python train.py --encoder_isotropic=true --encoder_layers=8 --decoder_blocks_per_level=3 --max_steps=6700
Rows from block 8 of the decoder of a small image VAE, named by matrix and row number. Rows with one number belong to one channel. Each number is 128 + 24 x the weight over its row's rms, rounded and kept within 0 to 255. All counts start at 0. After the name is the row's rms in percent of the matrix's.
After each channel's rows are labels from the 100 images, of 14976, where the channel reaches its highest value: "lies over" is the class under the peak; "strongest on" is what is common among them. Only what is clearly more common there than usual is listed. The data: simulated stained blood smears.
# convs1: 3x3 conv (decoder.decb.2.0.convs.1.weight, 32x32x3x3, standardized in use, each kernel summed), inputs 0-31
# convs2: expand pointwise conv (decoder.decb.2.0.convs.2.weight, 64x32x1x1, standardized in use, transposed), outputs 0-63

convs1.30 059 [128 100 109 124 162 103 107 110 100  89 115 153 148 112 136 184 125 129 156 133 163 159 164 112 101 133 139 134 115 164 109 106]
convs2.30 083 [141 188 141 150 171 129  89 158  77 118 117 150 131 138 131 122 123 142 153  76 154 115 109  97 106 113 154 144 143 154 138 150 136 144 124 143 158 104 143 131  93 164 108  94 100 106 142 120 114 160 126 130 112 149 119 111 153 151 169 153 114 130  83 137]
lies over: platelet
strongest on: platelets; crescents

convs1.16 091 [121 120 164 141 107 148 100 122 147 137 109 156  99 149 120 130 133 134 133 154 142 162 177 135  69 106 144 139  84 148  96 120]
convs2.16 119 [190 144 166 102  46 128 125 168 105 105 141 125 107 164 146 130 149 130 107 135 114 114  90 156 106 121 111 130 111  95 110  95 128 126 111 133 135 131 131 118 119 109 115 131 135  85 126 111 141 106 107 133 127  91 157 120 133 152 118 157 123  78 128 156]
lies over: nucleus
strongest on: lobed nucleus; crescents

convs1.25 111 [156 129 120 107 109 200 129 112 141 132 141 125 164 134 108 158 128 141 137 119 102 106  98 160 127 119 139 150 128 110 148  68]
convs2.25 096 [ 64 116 150 140 141  75 129 136 133 140  83 109 121 132 129 119 111 134 114 143 101 158 181 151 155 132 149 102 108 194 126 102 140 124 123 131 124 153 145 148 122 124 197 138 158 103 121 122 146 147 115 120 165  93 123 126 122 136  93 119 134 137 129 143]
lies over: large cell
strongest on: dark grains; small spheres

convs1.24 097 [118 159 119 116 115 121 154 150 119 147 146 120 131  94 148 112 131 117 199 117  94 109 106 140 101 136 112 144 191 115 119 115]
convs2.24 095 [152 158 133 141  97  75 117  72 143 106 120 130 108 127  99 126 119 162 154 107 136 131 119  78 150 152 131  90  98 147 131 132 145 105 148 148 107 106  57 147 111 123 131 118 129 140 157 155 137 177 114  91 133 168 105 124 140 132 113 117 133 127 139 108]
lies over: platelet
strongest on: crescents

convs1.18 130 [102 127 159 126 123 160  79 140 127  85 157 155 114 135 152  89 130 122 128 171 136 160 140 107 119 103 120 123 109 134 103 173]
convs2.18 103 [182 116 125  88  94 149 146 158 118 147 165 150 133 159 142 149 146 129  96  85 110 104 127  99  90 110 110 117 135 133 115 126 123  66 109 132 160 127 160 119 129  76 108 148 141 120  86 163 116 122 106 143  95 116 143 120 105 141 114 150 134  97 127 136]
lies over: large cell
strongest on: dark grains

convs1.20 082 [140 122 106 116 154 150 140 133 118 125 125  62 125 156 121 105 134 118  97 165 151 161 121 148 150 144 103 106 122 131 152 186]
convs2.20 106 [126 134 134 120 158 131 112  85 136 143 121 151 133 146 111 123  99  95 117 143 143 133 159 110 123 105 135  73 184 171 141 125 136 116 138 146  73 121 120 123 157 148 121 155 111 159 160 161 114 148 107 158 144 121 139 133 108 139 171  95 167  85 120 159]
lies over: large cell
strongest on: dark grains

convs1.31 077 [122 188 140  73 120 150 173 138 136 138 116 131 115 102  85 127 137 112 112 137 108 150 149 114 158 139 152 162 104 109 132 119]
convs2.31 081 [105 113 169 145 115 135 117 133 119 150 114 153 131 117 118 133 102 127 117 151 117 168  65 142  88 154 164 103 126  97 124 114 118 154 104 136 151 166 135 130 177 130 166 130 117 153 151 142  92 168  95 123 130 147 114 127 110 121 122 137 132 102  63  97]
lies over: large cell
strongest on: dark grains; spiky cells

convs1.21 126 [157 197 132 114 137 121 103 114 109 123 140 154 110 116 121 138 106 139  99  74 112 110 101 106 101 143 150 153 152 130 160 120]
convs2.21 093 [102 171 159 175 154 126 158 132 103 125  78 135 133 114 104 112 128 110 142 132 126 179 131 155 161 171 133 168 102 106 146 135 130 167 147 164 161 147 116 141 139 147 168 137 104 101 138 133 167 158 126 106 135 147 131 114 105 133 116 125 166 154 112 141]
lies over: large cell
strongest on: dark grains

convs1.29 074 [133  79 121 128 140 109 133 136 123 171  83 141 125 132 158 149 142 128 136 119 136 115 153 146 155 166 126 129  80 168 154  87]
convs2.29 089 [ 85 121 140 129 164 144 135 109 149 124 129 116 106 120 121 139 100 127 104 119 160  75 123 119 131 123 128 101 154 135 113  99 142 159 130 117  90 134 111 135 150 115 138 114  75 108 177 152 117 155  87 157 179 153 160 154  90 112 141 103 157  97 157 125]
lies over: large cell
strongest on: dark grains; spiky cells

convs1.8 176 [122 143 113  92 134 164 183 130 124 107 128 155 130 122 141 108 107 148 144  93  65  93 136 144 130 133 121 145 174 116 131 123]
convs2.8 149 [120 132 136 156 106 100 107  97 148 105 136 126 116  87  81  99 125  93 192 101 148 145 147 128 138 156 127 137 111 161 144 147 128 160 146 162 110 118  97 116 113 137 173 125 102 131 160 100 103 172 171 119 132 137 120 125 125 123 148  96 117 134  89 105]
lies over: platelet
strongest on: crescents

convs1.6 112 [143 130 102 100 118 109 144 145 155 134 120 127 176 138  96 155 128 124 137 122 144 115 187 137  78 107 129 152 165 118  89 140]
convs2.6 100 [ 93 130 109  96 139  77 109 141  92  85 106 149  94 172 128 110 123 155 137 139  93 128 105 152  99 150 117 122 150 143 151 106 120 132 112 142 150 115  99 105 129 112 134  97 138 111 130  68 168 124 132 107 138 118 136 113 153 109 114 147  71 116 122  88]
lies over: nucleus
strongest on: dark grains

convs1.19 082 [110 109 186 148 146 131 108 125 159 144 133 119 119 133 132 115 127 134 122 173 139 114 133 113  89 149 159 138  99 191  98 112]
convs2.19 074 [151 110 106 116 115 102 152 103 103 138 150 142 125 181 165 115 111  86 138 134 141 112 187  90 134 122 142  96 149 137 164 132 117 140 117  82 119 101 124 144 179 109  95 120 106 140 106 153 150 127 130 163 129 102 160 147 105 130 102  90 125 127 151 151]
lies over: large cell
strongest on: dark grains

convs1.26 090 [114 108 118  83 134 170 140 118 123 135 103  96 114 103  98 104 120 118  96 167 136 109 119 132 179 115 147 154  92 117 133 161]
convs2.26 105 [158 148 180 149 159 120 153 135 102 131 165 153 123 137 110 103 135 144 131 155 142 145 117  93 129 167 152 149 134 110 168 114 152 108 125 127 181 129 152 178 115 122 123  98 140 155  65 143 135 136 135  99 108 146 129 131 141 140 141 124 143 160  86 158]
lies over: large cell
strongest on: dark grains

convs1.22 060 [ 79 105 179 177 104 163 103 153 154  93 141 148 116 134 140 112 135 110 138 124 141 137 114 136 121 152 118 145 118 107  86 121]
convs2.22 090 [130 117  72 112 125 159 170  86 132 134 124 124 134 157 147 129 111 122 112 150 121 122 153 121 123 122 108 140  68 121 148  50 143  91 140 138 105 127 142 129 151 121 117 147 126 137 152 141 140  73 115 119 126 132 134 134 143 166  79 115 148 160  99 107]
lies over: large cell
strongest on: dark grains

convs1.2 065 [160 110 140  84 140 131 108 133 136 137 141 117 121 107 117 149 169 117  78 148 145 124  96 138 163 198 110 119 131 138 122 132]
convs2.2 092 [101 122 126 157 117 147 132 135 130 134 135 102 122 133 121 139 128 106 134  91 150 108 185 143 117 130 103  89 125  54 143 128 115 110 148 110 133 115 140 147 122 156  81 128 149 159 186 121 118 101 114 145 112 150 166 137 178 101  96 126 135 128  90 104]
lies over: platelet
strongest on: no large cell

convs1.15 126 [131 124 138 127 121 183 118 120 125  73 126 142 138 104 126 165 108 138 125 147 133 140 179 129  77 136 134 146 102 150  94 158]
convs2.15 107 [173 108 157 126 137 121 117 135 111 109 163 138 115 168 110 106 116  94 135 120 148 137 156 115 120 153 149  51 131 132 131 111 139 152 142 131 117  95 112 146 135 132 147 113 107 139 151 108 101 121 125 183 158 116 174 113 114 105  97  87 100  89 135  99]
lies over: large cell
strongest on: dark grains

convs1.17 124 [109 160 123  83 150 142 120 139 101 150 148 121 107 117  96 114 147 150  95  86  80 109 112 144 172 164 140 132 120 115 137 140]
convs2.17 118 [121 162 162 176 114 128 167 133 135 133 100 100 134  67 112 126 133 102 120 132 149 154 172 152 164 151 138 151 117  94 113 151 139 169 147 152 121 169 152 151 108 130 178 148 126 119 143 161 138 149 145  86 116 114 108 122 151 103 137 132 160 127 119 125]
lies over: platelet
strongest on: no large cell

convs1.14 118 [ 91 130 115 123 144 122 145 143 106 104 120 124 120 113  83  87 156 117 113 153 134 156 133 135 147 132 131 130  68 137  87 177]
convs2.14 097 [ 60 119 132 125 106 158 191 144 112 142 127 146 136 121 176 151 115 146  78 151 111 136 137 120  87 111 122 134 124 114  98 171 137 136 117 139 163 155 142 139 126 105 143 136 126 113 110 178 165  99 114 105 138 124 117 122 127 115 126 132 157 140 107  79]
lies over: platelet
strongest on: platelets; crowded

convs1.28 086 [108 124 120 112 118 110 177 133 122 158 110 145 120 131 163 135  73 132 133  85 153 110 150 117 155 116 151 173 145 126 149 163]
convs2.28 100 [ 89 174 130 111 159 126 109 125 127 149 134 141 131 123 153 146 113 141 118 164  92 138 138  83 137 124 153  82 130 113  62 144 128 108 119 164 112 146 121 139 150  85 153 125 135 125 115  95 137 128 112 130 143 184 120 117 114 180  84 140 115 123 112 159]
lies over: large cell
strongest on: dark grains

convs1.11 104 [165 131 133 138 118 153 104  84 131 139 130 128 172 174 129 166 155 113 128  75 110 144 128 137  85 150 120 146 144 110 119 109]
convs2.11 101 [165 148  59 101 178 145 122 106 165 127  99 100 119 161 137 104 112  95 134 132 124 104 153 193 133 140 127 148 158 139 127 139 101 115 126 136 114 106 112 154 143 111 112 129 118 123 140 102 130  85  86 143 129 136 175 128 160 137 121 146 136 136 157 113]
lies over: platelet
strongest on: platelets; small spheres

convs1.7 095 [101 134 156 120 133 118 127 141 126 171 119 103 110 199 127  92 167 148 134 173 133 133 122 127 124 134 145 106 114 117 157 165]
convs2.7 089 [144 132 110 123 127 139 126 105 127 138 176 111 135 139 120 122 112 104 137 156 175 102 154 111 166  97 140 134 102 116 156 121 145 176 108 124  98 125 128 140 147 144 115 146 164  83 160 151 109 125 135 125  96 149 139 169 123 101 185 110 129 154 170  81]
lies over: platelet
strongest on: no large cell

convs1.13 124 [105 102 160 152 133 119 127 137 120 135 125  88 119 120 181 111 133 112 114 166 161 158 119 125 127 114 126  94 116 148 114 195]
convs2.13 099 [168 128 125 110 150 150 137 147 112 121 176 179 132 181 163 104 111 126 129 145 143 121 149 151 179 122 111 121 154  78 168 141 153 131 117 127 125 130 117 144 131 142 117 120 121 132  80 103  99  89 139 147 111 119 164 154 116 153 137 102 123  79 128 111]
lies over: large cell
strongest on: spiky cells; dark grains; no large cell

convs1.9 108 [143 142 118 133 162 129 186 143 141 119 139 124 107 156 109 102 185 122 177 166 115 115 120 116 109 129 121 100 146  90 126 129]
convs2.9 118 [155 115 100 135 126 137 173 131 137 130  98 101 125 124 128 108 150 123 143 144 141 118 198 125 118 131 109 162  75 126 147 122 113 117 135 129 130 117 128 129  96 120 120 138 151 132  84 122 134 136 188  94  99 139 127 138 169 192 173 127 146  99 135 105]
lies over: platelet
strongest on: no large cell; crescents